{"win_length": 400, "encoder_norm": "layernorm", "encoder_norm_position": "pre", "encoder_fused_qkv": true, "encoder_bias": "qkv", "encoder_num_experts": 32, "encoder_moe_every": 2, "encoder_width": 160, "text_encoder_layers": 6, "text_encoder_fused_qkv": false, "text_encoder_inner_norm": false, "text_encoder_positions": "learned", "beta2": 0.98, "lr_schedule": "cosine_restarts"}
Rows from block 5 of the audio encoder of a small contrastive audio-text model, named by matrix and row number. Rows with one number within an expert belong to one neuron, the router's apart. Each number is 128 + 24 x the weight over its row's rms, rounded and kept within 0 to 255. All counts start at 0. Numbers have three digits each.
Before each expert's rows are labels from the 100 clips, of 14976, where the router gives the expert most weight on average: "top examples" is what is common among them. Only what is clearly more common there than usual is listed. The data: melodies that start on their tonic, played by one synthesised instrument.
# router: router (encoder.blocks.5.mlp.router.weight, 32x160), inputs 80-159
# up: expert up (encoder.blocks.5.mlp.up, 32x160x160), inputs 80-159
# down: expert down (encoder.blocks.5.mlp.down, 32x160x160, transposed), outputs 80-159

# expert 9
top examples: the note G#; staccato; the note C; tonic: G#
router.9:106153126125138151183117142150119158134117134135156100103112148095111156119166159109138105131135084124114151139163166112134153114141119088109134161148122106131146115139133169149080116120131112088184118099136167139159120127119153147119091153
up.0:144128136168139142112140159092159151125120152133120156136083126112114131139120167134135130103156161140176146081127081162097102133108118172096113123110153168162144109100121144123137141152095125165100089100066106119087088135130081154131144119
down.0:156173153178123129159137101152168140114105131127112150148091156141128077117130175114098133118144164137156139129132098065146148132129128084153124149097136138172145090128155121138158076158100084159116116126101135109134134102126116165123155100
up.1:114120124136104135125114117136105137155137121176104085119163117144113068083107122146089143120142125141103144160116158140122104173139123147130103130126088118160123122101122134128131154126093160086114173114166099114157159116160121122123104184
down.1:092131200179162118131123099107106145152140113132107111147136108143131102157145148132109130114086141109121186132149086137108120112151121182154090123163117141153119183106120111104107071172134138145123143117107120115156139149123139095132129074
up.2:133144132118156142084105153118153124159080112118106127157128186058157134142126123149155110110169131091152060122117147118135162125140126118138122140147152107151127125139131170144160102089122083125132152139156119105159153102128109130174143117
down.2:140123150144146094148130104158142150119144129160156145114110167102131150118113134162132154120109119177188068139112132091090083155118093162103144131132121155125141136131114121177146106146150095131094156147170141128143137078111113120170149157
up.3:140152106178096098098120169143151118149132068118172125106114105138101094126144119140135110136109131104137107127116143149150116107095150133131147099132081148124125104111103145149128134124133109141109135193106115113117135109153111145130123140
down.3:132135104140130127158127148089138097143133164141132139126120136131153136138158157124093111107156161140078113107144149169114083092154081146147080130107157157143133092137122101137132133124163089147131119161126125152137115093131126114121143106
up.4:130124162145119136148153088098141131107098134115090149109124133084117152107145169123098205062144163130128094086166136102154123141157191155089148128151149119136124147104120120063161103116109142136127130107092057128094062129095126131149159147
down.4:113139131108139139163155104128106126093132135136123181105121138111134178147148159116099072115133142113134110159143139091153120155157107127132158112076094138137119108096118096134117095134106158128110152163147141128112114135089135113108098169
up.5:135111131117123151101140150086165133126143150114131140117133196136111147142151126138163160172119136136090092133113158124137109128107112128157121113174086067173134127158139106131155124171124105163111130175119123152167116116132125123111155096
down.5:133133105147140163142107105164192139105145155148109159120119148091113117113155157159120114080132133101110114131160174126098120158136101112127140125160145127128114109151117134137132089118145109137144164178171167151129094118113141139127143151
up.6:137108133114136179132109160099162084119094155125140160118143161131102120132135150135145128091122145127133094155138111096146143134123126163135088136163130133186151093109103124163146147123162080163113147169141140139156123129154112174140124094
down.6:126120107120108125146166084105137149121151133145116123100125124099129148162111105151108136093109119109105104131152166111112113130149074082138144125170096130141106109114132104168082095083160162120141160158168144182161127116132099125124149137
up.7:094172126079127162095124113169143113116125138125160133111161137136130089124132119101140104152114128115096137151135157140140121153130122102158140112131122163122132076160151142112106135108142107070152116151126167147141123123149158128163089104
down.7:127124130125131125123127134144133122149158099161168092152124126144157144131113103170146177154101110114136154177130128138129131107162130135126107139146103109102118137147129116116127144122147129152128116119153152142142111172168133144107125162
up.8:134150100134148139150144149137102097082124125123132100111127113117117139121134126124141090149102093155083111161115159141128149146120138110165135123155125155113137116146116118133111120081136113113143146151139172161110126048096123134077102118
down.8:084117081095098146118143143159093114166162118132118093121128083138118141112084106174141146154117101115138169107098116127134148100169132104111128125138132093138093142169135136148140108100121121107109128144178157156124145175147135139124134123
up.9:129088194158105137090129119107116136112128114081128130123153122165145132125143134111151120140120189121105123148132141141169139127080114114127125127122111167103125125125114172090163137109106114111133166131093133182145133114071145154145156167
down.9:143137125096129112122081115107135088124132120138082134096127115146168121122158158076111097140152156116061125093136134119139114104100132098158146116145142171106141145121129125115138116146127154143117126124096102139101088142108104122140095122
up.10:115125080136141149112105122161104145162125116109148144118150153120095123128136149146122125124108161142131094131133052073119084118103133198166168114160126123141132111167126117149129139151169105131107105124149107098112154143137143104152134085
down.10:160106142151134081134128150143160117078107148153132172161142167118114125172146121176143154109139130143103123150110136129111122101101130133123160162158155141072126150161146123131147130127132198144134121113131137120165121140141151109156160149
up.11:162097160170106149130130157088104113115140114139143127125120105129113071133161167125125158142138129116163111117146117147136101129096102120090154116138132143117116171131108142070131179150145126162145124133083111108119117127123115145118129159
down.11:157140147165147123123119123119136146152126129126111143133118149153112125107152152101128123120084146141161103128144134113097165178125123096141184130135130183141098123103101108083115133128066152151153196138147123160080107119111129134131107117
up.12:142146114123118143126107121090166112140150114139148132180139135097155118155168141166166115154139153152155111091123094139172094145126154132151162105108067106173096113138054145137131169151122083128121144182115091183115144152143098126109133106
down.12:130141116127170158110089121127152073117165113163150130126127122101123102128131131118129156140102134084105144119121149139070083100094161142134117104157107137120123117158081130143154145143178141150163143126144112114117122077183103174092149147
up.13:149087094164154138141150159126153116133086137084111133107096154123137125128132184161155120097177176100157148098123140125165114119095114135125093097171144121142122166131114148135161153147141143137126102115090123121100084160118130133140136146
down.13:142164200133141121183154140113168173099147086118145163076101147082115129136130150118119117110114169143122102147129113091133151146125091126145139105130132149131129120129093147118123097146155143141137183120169111151141145122112099124155095132
up.14:111149104093160138131110123161133110143116120123138104164145097171110133103169129105163136161130138148121123113143183152113158161120172107131109136102108137130097121148143137166087135124109137091140130158138150168116123092119135123089098123
down.14:100124153129162139138150146171106103163170099152149112159146103109129145127107104129136142115140117118157168166127133143122115072188157131148136118101148089169131159104136138149123149158150130134112103143171134165116129180140137127105113135
up.15:127135128115162120106090146150153118157100127103146138120103132118160143118121144129177143132138108132124145108111111131152180177091122082115101139157199139110114103147167149126135133070136141142131149110153095144154114112121122079163124131
down.15:112127134142135129118134100131123147129173069117135132127109114132152128163118104112158135157099121192180108151113091103115129134084109116141139149118131118130122176103097145147093128143104125113130127113143121142136166108092107131163110134
up.16:153105119142123136122114161120180118156087122125140162120162130106109134105153152160134154108122119105123143109143097093111134140115115158128138148114136107155091136118116123116171138123155083137075131178150147112140111116105116140141158119
down.16:159161181137126154157130119124130152144150143153127116139120139093141143099155126147098101114102129105126101138152179140109096105146139101134168115143103147143105118106094114123116119121119137121139113155150137156175097135109103114119131142
up.17:135139103121149100152148114121145116111146102147119122125123153119089114114087132157152129155146119096118130122141147086115109129117164118089097151132082114154156143141101132133135122126107158132155113087129148156140160111109124138142162181
down.17:166149135161163119124076129111109101116082152144112104165151131159133087105140163111136140120109130122067143122151126135165147109155111117152105131133110163154139079138118145088095170156122127166165085122074112139157133098159135147157136114
up.18:159129123088089102098123153121135120132128131143134126100138180095135102150127140131109079143089126107094100138095135136100114167114116139144136144140086092161108097124134113145149130132169106124136143187142117153124142144154144118128139103
down.18:152103091179126108140141090079140114153119133120124142126064145082162133101120140158141098126106134141151092126179134169109085110155123137106155143144151123129131113134115128106119111128158095163138113153109137122184130123162138091139157107

# expert 5
top examples: the note G#; tonic: G#
router.5:082146079126092121117114099135065125149121128098161112107098167172116093127125132142097095117153136135113151174123091111109155142178119113135109143123158123138115148093137119121134108110102144138154164160122142134112162158094153090126130141
up.0:139125134148116112131161150106105122091153131145124106111138107081134126147083097131087111132135118133132134113115130104119119106108123161146111097121125096160155102140107107106119130162143113178128160174101155069102156156099131097138089135
down.0:139098110117137161157123139137113115119138133101076156102129177082110161121150090121128136150145114080121130115130140141094147100125148115128072164140096130144165132168122154078139206140133133120131151132095139120153096117158144108126090142
up.1:145155118111159141093123140119118098133104100105132131164137099152133101171134153162114111141136131131164132142085125157101135106146107137130126127145114149148094108120140157121142112119110118129074096129166148133083124115190137154130189129
down.1:104121134091128147127148138108128074089158098113197072134156108099125139115133139153136152118102101114142140109114111129118156102163084093129143111108157100128114083117124090158160166092150137101085106154143122124151134101138159140100147149
up.2:159083154152105142120122141141131129105131149116134114114118121143139129103112144119107116121115105102148159142109138114141159041167161124170124074109148143142189120119171080133112133170148135129144122123110151118110145138106077114113137133
down.2:128136122103133131149127134091095115146127161105119176135157130124140118168137112128153138160094083122097138131180125125128113148094122119125110157132075155141085126162169119113104141141125120135094133168106132100158118097143149112162112094
up.3:147125131104145133115109136116131163160120137131111103109097123107097139109102103128185107135127122140136102126159106113111103117103134108127092190125130144131165118126138140162093104115157123157161140087138112109144140085142162141153099100
down.3:095128107141110165116157134120104150169140114157099155106073139093089134155094130083119126126165139135134112123165141125105157147155187129152114139172154120126121142143084162092111117102125166133162120116096145137134159119134095137132134135
up.4:137129144129162105111112097132106146117128147115131116080126113144152090105096146147147135170159152117142133091133113084137127152160088129150154115096186113101146120111132119131099118127133138123118094152154184160120137099101107111122140153
down.4:101141130113147145103143144121102121095150110116115127118109187084140148137104108162132103161135094077136143101114170191157127088136137114110081161134105121120155151135102130124124169138152120165123155153104145142106114147143124123166097159
up.5:146146103142120110125131115118095114153106131125122118096125154169114075101113100101122090157095110166116149125162130139105149109120156130155153129071181101101149130120145099149100128122136089126124119089137153101145143120096119118134121076
down.5:132144127112119129118137130112071143138134160136086149135090137086128096128105083153136131147122130100110131118144164170137156151136146124121156131149134107109139160156108139088127153096140148123152118115111140120152123152125149088154084129
up.6:144096099144112146116089143143111133147114140090116132083143156107153139136109104120170165175140121110114154159135128132143150125113160130144122181155120143156135133156118119134136158132137124096139105098142147142150112077154159107175085126
down.6:161088140145149142112120066155110166166156175124110114118115138109111113116163148120131140125135128136102114129188171119089194132105196181149158137131123112157110165151080126082096124120121149121167138110081159103111112124168102144138138135
up.7:107112128128124120163149177121118095094144109109111139100097110116132145120134134168113176127131117084141131148101165132151131074155128114095069111118161129136158135133169078132150115141123156101107146140157150168106120179144135147102135156
down.7:145169097087109110139137115105094124139076108136139104148125108145106095117104136146149138140117116141117134116125122103138117183117153099108136127094048120138073125142102092148101113146133132118103183144146099153161131131159159140151138142
up.8:169094136109127143128141136132130152144108173140091111149130110112134106129141096171147190117132150126057151131099104163142154123101123139137132145156113117108172177122084130126159155133079149117157107082095122148116102115174171146133090151
down.8:146092159127123137123116090147154123141181138122135115160131123122126103135141115104112114121132163136115141127155159145112125177100119112087125087116112139142134142148064165097117115164144136120141117111168141160162104143143140169166122176
up.9:116102160154109127104129137175136099132126101125116127151158117154121104126114071152071144128103130139124124164111075119099105148146133112128098144111091115136137148116152134151166120087150133095091124167138136115112131159156142159157160130
down.9:121108181152156119159124104120129115175196088116176110169118095101149102093091134149166157196090140166121140137115113091111116124171151088120138108132136083156094129118092148141167105123144141124115146127172136166140129142140141132103103123
up.10:141091112085111102093087140108184078126091156140086171140133165144117108150156130155153097168118092109170133114156153157117131129082124141140147142164100151143133147161116132117136124151140139130133102131104152086111104116137125093149131110
down.10:151114151128119165129131069096114147117092123112156183121133154118126139118142123142127084145121133139139154151162182138096125113156103122101151148118110141100128100092130096078089141163167129144124114131110114104124125091112122122112101164
up.11:121123121121115131164159105111131159142151135142100101148140089123155097131115106126128154117093170143129089138138123124133061157124126107153126129149084114132100131098106131122133104109129107117116146156163129122164100137153106136161097137
down.11:109109091091145136106125136164109148149159113103167089147119107150148133122115169131136151126115108134174096112101105124104114138159183118119118093114128115137134132092132114173151086094110151119146143151169161147116148142125105127115164127
up.12:135106116107144149128147152128100131138157072117151132125134076148169071177147138181138198120096166150122130148090107136131108180123150131129098101173068110162127162111135135139167124134102134132128156101148119142120136142178115151152133141
down.12:143092131121121113103137138133091110156174120124181110163119048117156125098128152136163134120186138121136110134109120150113134139138107078112125115128113117165100096120127151169126074100097127125142114147173127159121146103125146123148142131
up.13:116143112117138071116121149114149142166140141135140137112127141107138125104162097121143109139103160107116126092170089132135134128121159160122087131108157147096138157167142132108137120100118138141157135102090106140160127136123141114157110112
down.13:124144094159095157097120115147153134155126126131149127176167127139176143128137150093137108113142157100124118153096179099072142115169112115166110098131152130157140098124123113161096100106126143106140175166154134087109132136126111147109134129
up.14:135114130133124146108070152118141074103118115109105133078119087135128133122115149124114116125133128130156160142138126148145131077122115129113121096118129104145179113115145101142150120154141108163114073157119164130113153163091139130105131113
down.14:149138089118120147114115121113124103108120145122127160116145128124121124125124110115143124203102111124093156131147129119165135153117111082127113181122080165111119130126131152118090155147133105128112108161124126147196133083156184146158111102
up.15:158148081124142103118115138127118136152160131124113122153092124127157115102113130102122094112157152109124110068140114102127097116159110107180151090112125096132091165126141138131175122094102142115155126131170086118143110160131099146152114117
down.15:151122135153128084091119134123193118101088057157159120117106126147134129135102180143096114146142137137174100149065112125124102112123109112111117105087113123126124084120147092171132108143132129107112145135126116149105181142124093123114135108
up.16:113101109060130128109120137102122125119106122114152098135134105138129079109137148136161143137147185102185116121120046121122131150128137142170112128091143122120080136132117135105103142076088107143146135161152129114153121101124129085176133081
down.16:135100130123128134085135101140175085100052117190204149158133089120136131140124133130117125129136140157151149142101127098068130100117108131137105077125154105116184138096116120133100132097118121098124084121106148116094121100097120146063133121
up.17:137144138156143155107149115051129116115143089137117152101137154108124134152106151152137164139098127110122151165116107144164163093089117106110117170177107104170154160118133105116127139132137132134117103159157072144155114125163115174158128104
down.17:173114170119152116138124145150143133110156148197136087125116111072138067136147107113109087137135133160107190116159160163108148100140130121091157108126157119114153153169131122061149159171165155171154150175139158100120123130130084115136094142
up.18:123158144117141147102095159147120092094153108121143119101145095162104134125124161131127106092146143145118136143143129128119104086154084144110103086116153179134159101124191100135145121142166104152096092125151148156083117136126120144083163124
down.18:127153126133128138146109129109119089104084112136132132112155115149133110135106111157125148133093098182106160144169111134136109173096135136110091142122102152144139159134136111186108152135124083123111098120117103120139157123136159143130148111

# expert 18
top examples: the note B; the note A#; the note D#; tonic: D#
router.18:142132158145091080183147095127128164107123111137147165098133146133160144112087154105094100153142120161151089126151097119093109169123163153121121140139096124133148141144192107151089094119091142133132171125161142148126126125122103087127098144
up.0:122090101120138144115098172124171112111119147142103123153153097112126130162163154142141141173121131128131164120130142193153118116130068146108111089144130145117125124154134125129152190157181135139144129159132104150100125107153105135155107121
down.0:103053072123127119121122108138108177148109073138111142077115145156117120154134127093126078117136130132111136110102170137119074115102135107112145102118099125120133121104139133144126162119129152132121147144091095130134118069135108129132137120
up.1:121105081115110151130077130123091152144117132136074131149142133110072142156111130172138154121126101121135139135142152123109154142142149136139113120153082149133129142160137090146137130179108168131142129106157111156114131107153121090109102158
down.1:151135191118144171107141125119152150176155105118137154103161156112120087111126156135082146096137121128107119109145095163119103098129134144155080102133129101176123142152147129140126098175109117151127146164133094137118128111149107098155104140
up.2:158092107138151097101132157146147133152093139110100127177141127123121122152160123141156142178175146140147160098107135152172107082133110164112128089105132152150115122118124145108147170135139143141084128150105125142140101089159145166134143136
down.2:140130111099137083134158078154095129121148143102144159161116132124083109144092164117106111125142105139144103129162140145109084136082134093112136123129079135115162121115113106142159159122151101128110136182099126107146138103102101184153157112
up.3:159083145127175141132145135098148129103091117129117139152126097109144101112166172132167135134146160147101147110171132110121110119158136146171129098153161138163135117151074126114147193082133099156114118149132109120151114110109123156092163121
down.3:145113136103115128126110129167121132105104126130122099126153115079143140131172135105123121119146125136152146167154147131115155138114139112133153167120106145123137129147132151111147080155089161129143125095123056128149102125118158111172118121
up.4:135149138116080096139113125145135144131126138162079123115087087099137117127151125159108148113154135092121130109075148118118114129124155137110102101153103108120117068112108107119119150176089198119151124121143125099118161104174127103109114186
down.4:131134136104165131090167093145154131176161112128159129151126128123103103128133159145132110159144131140121133108088065085109133101139095119118128129162166125176110139088106151152138129125086121124110154157116134141093149118142089105149115140
up.5:129052161135138138140143129129151126131115153129088125124150134121133128133184138137137115131150115121154172102125176149180114111124107122147123102133170113145152116147140137107122115150110126164124139102114118115137061139142106134130176115
down.5:158120143066102145133161145164136110133139102133103094111161104076153130135116146108126128146153115147121125118121115113132144141105136117141148114137088121099175152123141164155105222126107189099138136133138149180153097124126139151140121156
up.6:178119173145175131140124177148121084128123131151085113138142117110154130122148144123116114161140146141076126115156144123140130117182128109121143111136083141124073141094123172111129136135163145105075128162122115139103096125119134152083088135
down.6:117110148088111130096115140152145084117146120145144096133164113110111126151134136103121142093141086164120148144156134116089141124143113114141128158151141147117117127138136167130165119150142128093139100128113109151118072132130154160189131106
up.7:100146131148154103078121112154135057137130125103112161150130147125131134073131097142119132182098123086079167145118097158155117102093106117141113137174121142156175114116138143138121137126118120150138108119140107111112111141148108137120127113
down.7:173149153135142129131134090129099140170161120111152090130083119167154138130117155125139117120160123075171104123112124147137095155117114085098137099116162094162107067090115110126124133109135116158140158134143135098104166084137106090108148132
up.8:137120105135113090088145179119148137139075199113108129116121153129148150131117127152168137154140092135122127113146114144132112089082131127084110094095122114107117113154164120111146141162160114099142135114147151093158119171131099112105146120
down.8:126114109130139139133156144102146134139123140157140164179160116133144163115127188094129131114156121119165137113144136181103168101140149122100121145136127131140125113123102101125134124153115121114169134134138110139144127127128094111111150137
up.9:139136125099123154122107170146118170133118107135142119152140136092119076120144137110115201163102142151086138089127116114164140139128148118140144139112139111162078138121102143126168126119104112174138136101118101098133095104137143119138121112
down.9:132089195128105106155112109120131124100107125126142142073172088114135147120136144131102132119123096146102129101181090129138134112137163155122121127151125133157166136144119140112152135116121130111130103085128116125128090134120128143162138119
up.10:121161143122087063096145135100182198182103163156104123112146120134117120143119126149142121126118129165145141130100125104130113133092139139139104127129139136093114150116137180125153131094131121116100111157122154110098135117152157121117102117
down.10:173119075120090123154111201108139106086082113136150130150136136133142166131170183080085146150119154147169152127085096135115134129120118089114171094111132169142170106154089137148116127129118141075123141139108120151111146105101105132126139136
up.11:179103149169114124104110170086140097129130129140076082125132113128122131163144155106153145109106148144082165114145134131156129106138155125132141088167121146144121135131135127077159156104134133130138103107077106139117088145114143178104129100
down.11:140080109124117142134120110126085108168125130090092140126128123106103117109124140075149124091140113169124143113111156119112169140136125135176112099105104165152133122133127156099158128153141101168140099118107093142150107125145140134157139105
up.12:146135123120094052114143148099142136108116129138094106103158127163147131142081122138142117158155122112148116119151131116108165151109160151193139137102130117113109146094143132143097155099116169154109160137094149122096174144116134148147097115
down.12:158139064151141109138126165127173116109093113137127139137119123151161114139135171105124104168115122126144144087117141096156101155079125136113111087091114144103180108130111105141145153107123163126104127135113124160129122143119097123135167096
up.13:117042118112181179103170155118181123139144150134101117151115098117131112146159143103116134150143146140143161111154124148138144095134116110119111102129172139148138104164120163090126148126153130122163123106121125098131071092163134133164118112
down.13:118086154106137148114141117150119149097139108155102134080190106118133136152132105171089153105090143157111093156148116134087119110114134143110099158134090123133131124131145141113163139128130129100126123097130126156150139107141127115145180135
up.14:161081134174104111136109161121140073091102120157088095121143086102128092134166200132146139136127197118097120115131124159165123126142139130142124115159112141150122127116088129103133142116151136118132076141114127158131099117120118145146150114
down.14:153076144101093112130105134101158127158129118151123146088126135109113172161119124077142083106112127113111137129145151117100147120141145117134131086116122148095142126130130171098148129129108131117158119133119101141142114110111131137156144116
up.15:134120117103140141143085099089137127094089111100117117126123122154141139092115179104122079128150148100146146109107125185132137120144113098144142089147153121155116128131127146108100146118139135146139156135098146170129146159100111111139142151
down.15:133095090120169089118129154147126139117137154139077152127128165154089194129119122131100109152137144150136161109118154154154113158119140098112111095124101108086122125135086117136160136124120129146102127158128162133164136128106139078106110137
up.16:148089116131134162112111155113171091157131131123136141131129148102114076124113137138192139165127146111107145089145140160151136122129136150100099107098112158113089135131142169113157165133121177155111141139134118164127102112126151108155139097
down.16:150085118090134094127136129143142106142127132121128120139127158141116105107131138139116124110112133126124131132145128187123136098141095142143125150188136132142158092070096139134133146133116128139137105190164063081154154084140124144135166134
up.17:155101149159108136136095159069139117117104109134078092121149126131117137103146158115123128113102131116077127072163078110158122141152175111143137120119126131172095130109112087112175143098137144124135138137100109128153073128123115139140175101
down.17:176082133119128123132083165088141119151138122151120127135165097121141145132166173092125112115149144167100132117175136119090104115131143142143122143140148134137123121147120142108140144133120130131109124150075098112157125099135180155166127131
up.18:134120114127169117133118163126111126148117122091102084161119112168179123115183200113165085128121143120102162100149141143179138100127150147145157132101126119156119127158101112085109150109100102132105126153115110123109143118130142133143101111
down.18:123137116170070118134136129090127121113128109137154151093151149156145116140131123100114161117110104162141075124142116140101129133119169142168165107102121145161141147133166155101160103142172139130142116130086063110167076117144135126174111153

# expert 31
top examples: the note A; tonic: A
router.31:079160170144098121122093104122113149118138148101120105108112159176136137098096100092122122124092081085125123143124141099134179125120148106124163178119095148111133155132163076152091104123148141115106148136109173101112116167098116138089144094
up.0:123095119138116148124139148132130121133086190139141153128083129138106162095112090128143129109151117130129099153142139126072105120118146144123115107100156159112205128158115108167144137111148140124120163089148159101123081149143130104124118102
down.0:106146167149141204188137100127096148111130134122113115083117140149136137144115099137100151148122102098110121141132135144118108107108148127093125091097128150114107113096170098110147138145140106107134175114153155117161127145113125116108136162
up.1:147129135164128133063126142140142118156115143145096109162140106175146100167140077122111108155164126128114108168120125144124148123128113122130147124174137126136143105131116126154110155089166153132113126146102107076106111129121110161119156089
down.1:131166139118093185145118121160081119122100139103121087116143099171124148141131159142116136111144076146103110124135133129131112156144144155135122109064099200086130127079167123121138153111145147114112134107118111156115139133084131164128158143
up.2:109088146147127152144142149085102105119171177132106158121135137102120196129120088137132128096125124113107092144145103166095080098117132186068105115124131157123154117127161118136114140184097126154094103083145137084100100119129127143129135107
down.2:141124118125156132150150117099102132111143147130107136094156130121153162125121110134093131114115091122113119091115117126116073137127144140071130115095128156097120113144186121104097143166098120136082172115112160107121153106114097143138124142
up.3:097149198146138134107105133110111129143119121138110131125130123175151112125159154134134121107098137140103114156109164111095163126120090091178129138166119147089121137110123086169123125092157144106110107153102156153157122139099134165120149105
down.3:106137137115127148085119138113088128150094120120124118100148118152113152176156130125091159085132115159129125138164162112128154125165078134157127118079113209115091119069164105093121136145129144108131160111108136149153136148130124143162156154
up.4:111145171133123114091100123097113136110098131121096072118115118174141127101167113102137120120088143127107113140159184077151176145150143131115156148129089167097144110114139109151106137098153143112116151114133142159123073188131112150114161137
down.4:162144142103124118109144145109102101127087108124136111088136117166118113120145137136133137123113090136111145151135165126132111147159098143123122106067097200088091136090144123122131149115111132089097143156093132141155130122108107159115173170
up.5:151072122128141096151155144125139118158099146136128144146137137122106106125119137171138179167125138088158151114087101158156116113133149130148077103152150089149110119137128135127135151144130142116154089118134115102114133084144159091188139121
down.5:138139104170097091147136192111105126155112145154103110105119121123139111129157081112135112176143108142120214125109121115132132138117132122113183183130079108111140135174092124135143119131123119133126108116107120127125135085143154125131127076
up.6:129124105092119147154135119142121106158149149126128120175122160079117147170092142140123137111171121140081152072151147137121113153129118085138102137076112098137112187139171127163117119150138131089125131156178117152152183157162129120127083175
down.6:103156141134154127134122153160142138113148153124157152147085110085112121148121144181093139114149119109168155099107124116134193121137105100152156117147168081136111160131102111139120151145137130109128117115151152151104164137127090100101125141
up.7:145097083095140084119110123109161108108154143148118127151105174137141153125139147128148138164115121107148174076113179113169100158096101160115117113103125118139122135134122126117103146172128155095107123126123139131106121077154116116107145145
down.7:141118098106127114119106166155183124099133149153125151116148092135155112129158158123125137127130190128089178102125135117164140160147131138139129161138098083154143109166105091193141115127139129105138091114144102098138142111139079124117138108
up.8:125167140100109110171116134097108112172152129106093138127117154125135119118072109136155169105121115136123123129140121126109112144134178109153087152100103088140074146151093162177112131103103148073168165129134135140153171108140129108148139128
down.8:147107142122116126123130165130141108152130160112170170126137139118123111179116141110085161176132146133155114133112086148137107126111130090159142121136159112148122105118104115075148089127108093135105070173126119142087123136133122166064106122
up.9:119077105085146118105150159132133168139116121164102117145095128089139119128115127155137171177139154122152171095111135102160068101156133158126108113138126096154117177137096168104163126126140121114142135108129133125120130113174113075124107160
down.9:151133149105110112147125155131115085124148153125142106116151126126123192089133148153120089136119152076150137143172148140129102163163123149084117104125094123136122146136121085127130104170148135169100124123135153121091142104104113133098146133
up.10:183127108125132111144143124100137118107154100142153143143122132136116125173131137110068099121130126193120141134151146101156091157126156089110095135138125097167088143091148171125117115096139099162134129147154125156119163132141145133127088134
down.10:119169109116101119151123114138168155144080160157077134137136154113129096167113122138117150143157145138177140122126121150149155146138122138133155123156119102141138141156109109095132148149096143148157095125108083116080147142136138115137102083
up.11:143103102129155129145160151142147120139117158126107125152126132104120138129168120159132179151124158147161180109097131165125108098097120144128121073150137119193146114118086165094151121143132130095145125092142108148122152110173146086145096149
down.11:135134102134145132126141129165135084124131121122102110116128132124144114120187104067147120173096106134113165123113170118112169101135117123159158151099094138102169165162103104115159114130142151107128081113123109114140129130126171153135117093
up.12:130105079130156154113100163148176097111125123166164194133104161107111127098150128124165150138122124102155169130109125147097126108053092171132106111168157125173144128155092138136131113126174149126105068129132120113114079144161114144131147120
down.12:153131116146112140141147140138108108158149155114084153122111132115112091125160106155172112130109149127113171150094137166096125137115160113114127148143166077171157129173118086147133113151160102144177116149156157127139126071161107128178144107
up.13:088122119109127136091082131081120135155095119118136120129111085151178168101129100127130140125113135078144112156088149118161149103128116151110139150116152152117140112080155084151117137119153133120110164111139140152113126177129053119099151109
down.13:134154125125128150095106116135111131124113097129129176139120120180154134097125103125131143099108125162140120165154152143133091112142101109121090097091096199113103088103174157115141170102130119099128141107104125126156127129124111132123133191
up.14:132110145129117118066102196128131151139089146142107069110158128133125124158154128106139154116120142140106136149162117089128152120147121136131141149130103139128163106105144120152122138128172185114132121145123123104126138139179123131146186134
down.14:112150125113099119115120146141122100107090129124104142085119117157119134113151140102140114082151131130130127124146142117163145147153124126150093128079156207111097138091149119130138166122143143120122146131100150137133099120117166162115124119
up.15:171119109131109152164158144150120114101123141143112137121120121095113134153162114147134141184129077086132117127101142129101102139129110172080140089125099142144120106130151087108159111145084175118116167115153137118075099109160119143129130172
down.15:111133150117146152176160111081111150118155107150153116087127136101155158120102100117150087128153132125151117113132096156130109089143129159102124112081135131151113119109167128167133099134114115149100159131096142124137162098089121099153119155
up.16:102139174112125124110085139142110120109140151094122114111112134186161117080153116128125129111109122107100129188132141080130176165164131106133148137130140153110169133113136095165080127145147141093093121158082140113147121142093097126110160105
down.16:138118122126117163076130132131090120146121118113106119092137124174125134148144123091101140086137108132128137145145154151129131128146119156138124120091103199076085141095170130086142158096134160125096169109098165157152109171132140156149120158
up.17:138136150156125127146110120150130147111128139110091141098102126180142122105132083104141121116090140083125136128117155112138129125144124125136165171108111155096153123113094103154101114115118148121093141139083169109141114156126089114105155095
down.17:135151124120119157095150120115085149134085130128124146123153107154142129101131125121128116092113120172141124145148139099145126119155112118095137106104106213109101111115156128110118168107137145122109179102105112123138161169157133144135125153
up.18:094126111121137133148145129147117149098157162116143167128104150135144142092070076108118104128106103116134104141125112146096104116136129149114113098101156130124178080135154153106111139169112108156103154096151159141107114124109126129114133140
down.18:126088167138155204125151095097094179126140149131133119126122126149131138117108118155107156114086097125117101097140080127087093097119151157093091134128110136124130110089172132137134128141087154161099174121145162108121137125091106106139151164